From a checkpoint of a small image embedding model: 2.23M parameters, 7600 steps.
Rows from block 10, named by matrix and row number. Each number is 500 + 50 x the weight over its row's rms, rounded and kept within 0 to 999. All counts start at 0. Numbers have three digits each. After the name is the row's rms in percent of the matrix's.
# convs0: expand pointwise conv (model.blocks.10.convs.0.weight, 576x96x1x1), inputs 0-95
convs0.460 125:391596428560529507430513522469483499485531565508434517475542429477478480630490526522615448488484418480404559632529498484507493480577456522445543526571566466487421587517549442516573531545550491420559519602514450485434489483447528544483418508497528520504521501569441498474519463526495522497
convs0.461 091:505531479509526463459471512396591463412573530454440467517549565393556548556431535508499442479457563512501543458513478539492542517531455455553544557507564632528411502455433496459531491515499449550591532437541528447471495501442507449447566536499431571488551482501434430423601491476397481488
convs0.462 088:608472535488638448500516469535574417400559527541463549496502495450556475483525509499469529485566454570611478500461531552547511489489504569511536451505441494516510462470597481462543472516466508471523495504441628511439576493518459573406554470431571503392543557472513458416501445485434539453
convs0.463 110:506492509463477482469494543398384616515559616518565485543468603449543444494554441498602423431447485575489536485465533505518583540504581524527479396524491460582548580507411505473542515458494507521525500491513488513581478480541566502499486595499573533487501484433538545474433540545491561570
convs0.464 110:487449577477501523448546456476524481573520566498416615498476497490490436401541449420528457454544483464494388493442526514583515486469575453455521491460525570561573542477435531510483528538506439350617525496506524566495536472524504480507519529565518443490471525442480462467466385425404522465
convs0.465 053:525474516484568438516426530577431497583528504470563505472487534433481508526536559593543523521514404504580451584461581504551497578503525451601489516441593455500475497518459502384409483472484503495460539559563474485548540530428401455497504452536462400506576495550520561478495452594429503550
convs0.466 110:502484465556490580504546568524462463559500442496493489521446507472457501592523544466527437498524426483539565403557549571573505506521516537539482448485460492555391488533543559433539482438516519561557484458467467466553445583428497483473606512566547501445604493445405427488445586524478606414
convs0.467 084:595533482491543569464540464624541453551470565544495486486525455516439394536429536545455488531487362496548549537539502505571456514458516605519432473523493591494423576483556431476486524468509508474481460476539543615483513418477481572412510594507502499488425567568511492448503436490552505496
convs0.468 080:575529564557468560591432544414535528524526509524488543590462518480538504511453602515582484602484565424489433580421536492590381588494483500494481542484521471518571489507424416476483515549485476526500530536463454453552452468531430558473429523507537552547415423549527477417482486542440492497
convs0.469 095:460429527471443464579594499520495554456495416498431549611556415478508428448468442577535527484541460516537489495527487517483489513554488509460566493435443545485420516498455578515519542459504554468558545426481564653416459426432533564555477537488489515461585407464412461515449517501521509527
convs0.470 089:462437481470492471522482480585477580531469531517505460464569525508565483469530428566467486566544520486439524413476506507443508572444436595546547549515534505467471506535463534434525559502423419356484483558516443607413542517548588468529513504511462437525484462474547544502396392485422569461
convs0.471 115:475473564434416433471528534420422539557510462540463465492510521512516483419490439478505411478525621606570511493571501531481551504550501549575501460566504447463540540509483453516575455560455474537459483501555559499585482505509622551497414526576395458455539515498454495501425469548470438399
convs0.472 119:527538542467515481481565523530557480546521525514572435490556495583506462467542517477491393430512569456590425437498533444478422493559465420531441427565526498516463433437468454515438531576494460516482456515526501521423591503413487563455571411502573481483601607578460450557481547468547493459
convs0.473 137:498424492532441485381569546574574502552507603478529488526504519441555449537452539419488511521498502515502523432426471376539519446457453448539574568524576503485494450443528460400507518548412374487585547563500503541464495537496466584437476457502605427497485475475485499503473561489504529552
convs0.474 091:533547541452531582499482446546505439364501485468514515435494503487497538471528428442408457572545480478462501425543447613523475571541556466521529517490582379493535548527549527428478532594407486463481518627509511441425464505397487455466532483446476486500530424494452441478517452517501488578
convs0.475 103:554533579489590560521444537573455505492445491507525513475380523340455577413501468470546445531425468491479503525560390493498546410444499457510497573553488578435419598517477505468432529481502585440471483524510557388548561473534505461455512453516535506463508495443477494525498493493556550499
convs0.476 109:507421474595485465461516464541452485428536556410547536498538556495471478509534522482474474504462378533545529484548539447384576408588454459512522484458456455477466483520501532504561443405564454575576544496552522531483504453542415432516460582460550486563441475513523516574458407464573443430
convs0.477 110:478482451476559509420507552523460441441577462532523435554542452588533471497479385510457431460566476502513527537524456526503439445551487479458495539528421498457466434468407508455514579474481472525518486515570501404454534417455454603504524403510598633436503475423585493444489516452534459482
convs0.478 103:613534445449603521593473481525516510489468518532497468543508560468523412426482486465552584499369555491518463545459473556592442496521421537514431549495430464420464400497424471544545486503528540528454583471542522527447546539485440590496472513471517612445509518465535451464571497576457497530
convs0.479 084:518606484448453545531444536492529432507502492462501512527548489519565460472453501612447566473488515550574508501458535514551484519509524423437547513432491501604513451434524492538496494608533656438531537510578573523461555460436582515576469428442527552477473571543494494567564421450515419507
convs0.480 107:510507471480503437511444455414505509429471450458569430564468517487429497385506449612474620370567489450498448482484550481451491437409482526523504433478489509441555557561532481578479527502529538568465499473524470479459593551475465431457524416567495426394429502455503532480535541528503491512
convs0.481 107:394521515579512474583529514552472558502409600479511580509613478534521521486574504520476453482489518504581477365495443546490519571542467486470397507513589456456543516528540498562525672518519454486558467493481463517504489513482419480534522535503536498524576495419493526563555559434563533506
convs0.482 111:489424555496575558481424570428554571551549436492426439509498503425544485540495557469493542545624519466597538615524505532532542522506440476467481465482355523577468568429496481512428543512466464490498557536519517597532482518474510497542507550544479593523464473447512435458486550455434448570
convs0.483 124:561483472506490506485528563473525448441486508588411544476530401502409551481457500522482475452382424500581502423386500541468508445537523562489499514565534499517562462509638475490546483487543465521565553532530444517571479405468504447553548463591503588509447569520543574443443492539533457444
convs0.484 121:558462441530531508468404469541455432491556454462443508542511456468461482503538502464435517430526462495553545516440521461526479489503486476419489448435499513434572443574489457433465521458509411402535523565434500470516657608498463492553408475484522513488541427561364464518530470579574518482
convs0.485 124:584557607460524511482490535533501441532474518468450502560467485469409463467414504514504497497507598494593438382532481539532472409349456473510492529501546530515402546484536515531489474548544519543595537524581504503596495582556527407490535577521491502477526477451451485606504417488526508497
convs0.486 103:525514534413492450410549439459520563497571521533471503535589481486493461432465485524494520498561505527427485446485462484496460500484479588396491514551536527523482589547508591455466463540458525599464473510432489532531526567450503516464571455497487552424592676536487559490488566362483530510
convs0.487 109:521499588462485505475514540510445496509537410532477469509563498569495509564557539409490528554555442610493428460507485463482425545538470533538564460556456515465485460578513451440552538434540424508561504440468516649442466583552488519588467617519516425442498504496521410521533427510488552430
convs0.488 079:528520488541466488537519473524580497441506453522549519507448445589492429463519384497505619555412466436573479540478503457451563547507520537504545510539545415591447540510507366433551509524553496472509482528524560617569495506512595484518464504544490563441452400532453505463562544485574494429
convs0.489 108:634451439470502510478474431484506510545494413555444447486481480503462512589578520455578501482518469480430413465506494390545517535595519480621562463458531498572493462567465493523476468511527527491499461394464416516500543513430470467531516547397434473574374532510499516434549470550523486459
convs0.490 114:452522488501472407528533451486542559551399565510470483487466429557527483526587521498497505431512472464534522409457525489489528463570555493527419444478538556466426434555382488557397513498509496497480460530505447558534499587439468511444466471637518560517549521447431437480609405485473451557
convs0.491 109:486396540456503526510513476495395501505514543499528451528599467444495444585501554518615500415543553581433432555551474530496445486464433487577569564540430525480464542409466476537478542429539581533552461493497546459543532632504520522456521594530510558580474500492474432448557459465459505533
convs0.492 100:573485473553472481530424477463553615480511560527515533510439442476560474531526398599510360577609541452481576576488505503380523461490467497440475434554512484461445539467468467521510510512541512467495524520452546582429489598444598557425507545461500508527442473465519485523556502532525435536
convs0.493 096:508478606497497600429470557547508588536495538532454439435539455499535532500421519451495471500540424497452443530517619495548522478375457505518523475379558537500446508546533526392490473538493512568501550565536478578502487419480437537569479482523566661542506477552514508533487493539479526466
convs0.494 082:466515448616508514513585489510463480543571560449456442459498448382536451489419474546478451476505458552422576504483552416606451450494528495525447478593477497421462448515399450521554457540544481499578600460491471424390492522509528565568493549505524513496463433492502514458551503563438459483
convs0.495 096:417427544508549474566563432462522464499446575494522491577513451561421468529449483573420490498498532463492496521641448513532521487508498486496510539470560513591546476455607428583483540545498472466581546543551590529567504420473454486420509600494601571516480494475609542522538538499512513483
convs0.496 101:445470586441551551452532416450568509418535495578488529465406494605517512486500574495546530510543514521436412482535518564456417547519503529469450444531538526537414507574635512532506464458552537463432522539606434500472525508527474423495540636472521486522479533481530442533482437456462558464
convs0.497 069:523536497503614460534508544551462464526518560451537605480507612450452420553466455549425545510471416592538487494500537434493487443569479486489513541526460439481470539411456527554366528521499589503406488487587493536497546423562475515545550566514583529496505574498509437438532573446475523500
convs0.498 083:457477599614572548471534496579485576542441474488501484424533555584556513499436509488415547504516553422482451647535589551424446482608559459518484515504449523493423525546478512531453487542543472504565451461425551523527497551536450466544537486536424423500482476509560441566544500481530485555
convs0.499 114:525467357424491548512519544500565531463512519514482426569486506405537387498532594584521402483488530479518527462479480547450497469570465515460447589467452399637520532492457437554547496484587500558456589473505524498452538530518466471503530468522514544552443496504499557547580549533450523581
convs0.500 113:469483495568549527458440500421553454503462504540606536528558517562565442454546485511454582526450496489458457497520513551440563532532378584430595498553517478577477508550483392488544562487469544416485518591480538508592462556577581559495505520510433495526370500496488494525422540527538498481
convs0.501 110:506426490556471468541463547479557533482425482467463559511452462435546548447433507551498494506506546404425512482432616450499514434512380503467566482496526520523557483539473497460539522523444580574412527542465475452451374545515540575547510454431528436577566505578472506501564506459554517611
convs0.502 089:490563543519497495470546490512490510491452573487463565444442478460559498429366462489548481560509512514462454512502450509517553530455424543462487414457516526438527479408537406443439521375524460563569519467532506468516420504417438387558554524501458548550488434514487567534514545535614602511
convs0.503 112:493477534524498421504416421486550452460505558454509406417528561455508580533530524478454473547403562556448451458535557472415530458504475448438491502514553549513456503602471448558496462456507512563568432503565405488533462451511559491375559568460409450475591485562506485492465435568506484482
convs0.504 105:525480460457452573498455447564503519361507551493451543479502577433488512518507460526499543450534458482440582436526549508396496544533410497511548419560415524453433433523483489508482520509535598487450503470549482530513473525580503512471525553500599524580462505434465498401542474473492513675
convs0.505 076:540520394486490524444500533502535667454509411501524440497540492484489460566506483528481554514562569440505527456493507536404438564580541442545560505532531480446466413416576578490480536558538540524554548448469508391470464490427373497498519520562527581521416443490474513458486456512482493527
convs0.506 112:540471448571562433523447483447533563596475513501524463583473501551415522417431505478507487480458519465439481485563527575465363568540456421497504549473500499534571454476511487583529490427510472525488435566478583557503415519571524511488419473455496472553483441532412531539385464461477412554
convs0.507 113:485481491482468577581464486406502506577563532509549469529411525522520504483382493599519570515508533445501451423545525548406552565530513670508477526572471506491478536506475418458453475528463492473453580508569555522391516564512440464468524497413526447476463482534533475501574451536587484535
convs0.508 098:474475502551541408422602468557525476498484523444454475518603565487436484535415521502457458492531566480545517463548568563519522518484511478539561587408501396537538535466576500530313478592502470486495526424536553572522476417505460510542570505496554501421469493499487438522549511509486453452
convs0.509 124:489534435540447525418565588417480461520480511589382493498515504421540565505521577483447492481424392574475497536455476510536427457525443447456508538577440541454530489452426511515584533553510472403434535498565493521561455523496539363430458476530449442528497460560512493501457508512541452437
convs0.510 113:461507516424553543378456447496411548507423480517481528449545566477488511460436392456505424486512416426495507563473453463551454518469441594501570462457468555541552567566482553522503464574522476564448532578529456563422540497484533472515463572536560509503505489458475528363545589439492482516
convs0.511 083:484414456532475514574480457483580521374506524511483539407491545472562523564433570552464497438518451482451484513568621579588529538461485471626535498472433541445592480578581498593461584462516502502481536527451495526547492468420458465463531476489544476493479552438472569448440519504484543537
convs0.512 082:456539490484579525513520471555462461413457494399526529420537509581508560461495463510482496458445473570489491471531511380566528536504493489455543535405553543591438532502551534525560480418478527549525450502415602515429511520510455466475471585522538579413639525470494475396494459534553544519
convs0.513 103:481444510450525429584579434484551500423471567551535554517544509508567515464511518469538619490449457477503474552434520380441475498480444496612519478535503441496455499490464419502529555517451573501464482503495475472542542509522433603561403535564409541476411458507429520446537420465589529459
convs0.514 077:555457439559574407508546495441531497457499547464494580496535485520678477542472449627384469491488469551509490408517485475474551569518479513494516446591577546493561491483428531501432433507526506446528535508600522493598529462517414550477441565498480470493482498465489426500541491434499470454
convs0.515 075:564555468463576455624508551429446392450513487484502513540529514491485564498439486521582512531495615516488475463502515563437502480476556590566553520471513490454535411553534453526505421505424492591478504488489480494504478548390537496568474428446544598539510457613596547458561472493449529501
convs0.516 104:612530397417450474482564508506445543512480430536537541555486459452540489497539411476474464498407485523498449494489600539598513446514537557503468492512536514392495522429536464567458505498524456536523446462499453383474559481392540440508421477489530543551369518468479522478561466532436570451
convs0.517 080:548492586465543502505507487494550520488449471348526483463573421502493454513545558554483487464386470559546412531545486542465499603517497457417554573469479548458572588528462465418510536473425480403525586495557553574532518490518539491513571453524553470477538511450556485517616478430504476536
convs0.518 095:554494487506546443517464454496515503485487477507498546531611532493525463439506495446481502523530343468560616499607466492507399520598522465547436454433522489479466505509497492572456521545426437488512515419464575470562449444503570438460457434421535522603436451454437493432474551537566461521
convs0.519 057:452465434529580477599485541617539467530501448497445545545479473588462447549501570499409416532461553496413455519403425495520435472431521467467419496394514512498495546585484416450467483473465518463490545449521571476531488472589570509442447464530510471570461507543533551490503458431474528594
convs0.520 084:535508496525594497518534467455469529413514486551472533432579522479410551531468482486461485537502550442506486448398477523537463441498563511430478600414464564466435516457444528563463444511489481545539398450572601566518468458471571534537520534500473466414542604438475474499461425485599406530
convs0.521 084:530522486418499425590452515479544514528409549461579501525549528471520552539556545600507483452536513455417481547436569493510485466540506470564440503426517470572362536486506482429458494482496465564550513535531537463431442471471481444565492501463531512489609506574525523475454545467644571597
convs0.522 109:509564403490493484471445476533516441548512566439552527420499390454531568447495355551479484468606478486592482476464535485465475480455466544444505512368545482493559528512527437463497508478492471469477387493490480448523453513462431481614540484539538608605484458490533537522467543537464560504
convs0.523 109:573497509481470599426444483475515562465513365511512495500418442506455470409463476570460473436490571426492562502500575462499539511462510555518446567499464466499511514601546422573490429545503483662515447485540429473540488538504468470446529590454468435567490467421499445523510468489520573546
convs0.524 093:464538521507518519386537499456464520423535491451542513474508486465607529445612548521485625540423451479463500481491516486568537547464538535456447591483541514587448501500522492489456519635457503482509510397546436430467497461489474498395541494475421555480529369533522549474491566494574526444
convs0.525 083:499606549527552517464482412459520419443560482511468534382502495521561535489529502503465499395446504482499442486376469498440417520488520431553453445511528436532457368519497509491539471512493405472521508500453512545529470557498498501447547612472526518472464527533485476535491431524408548340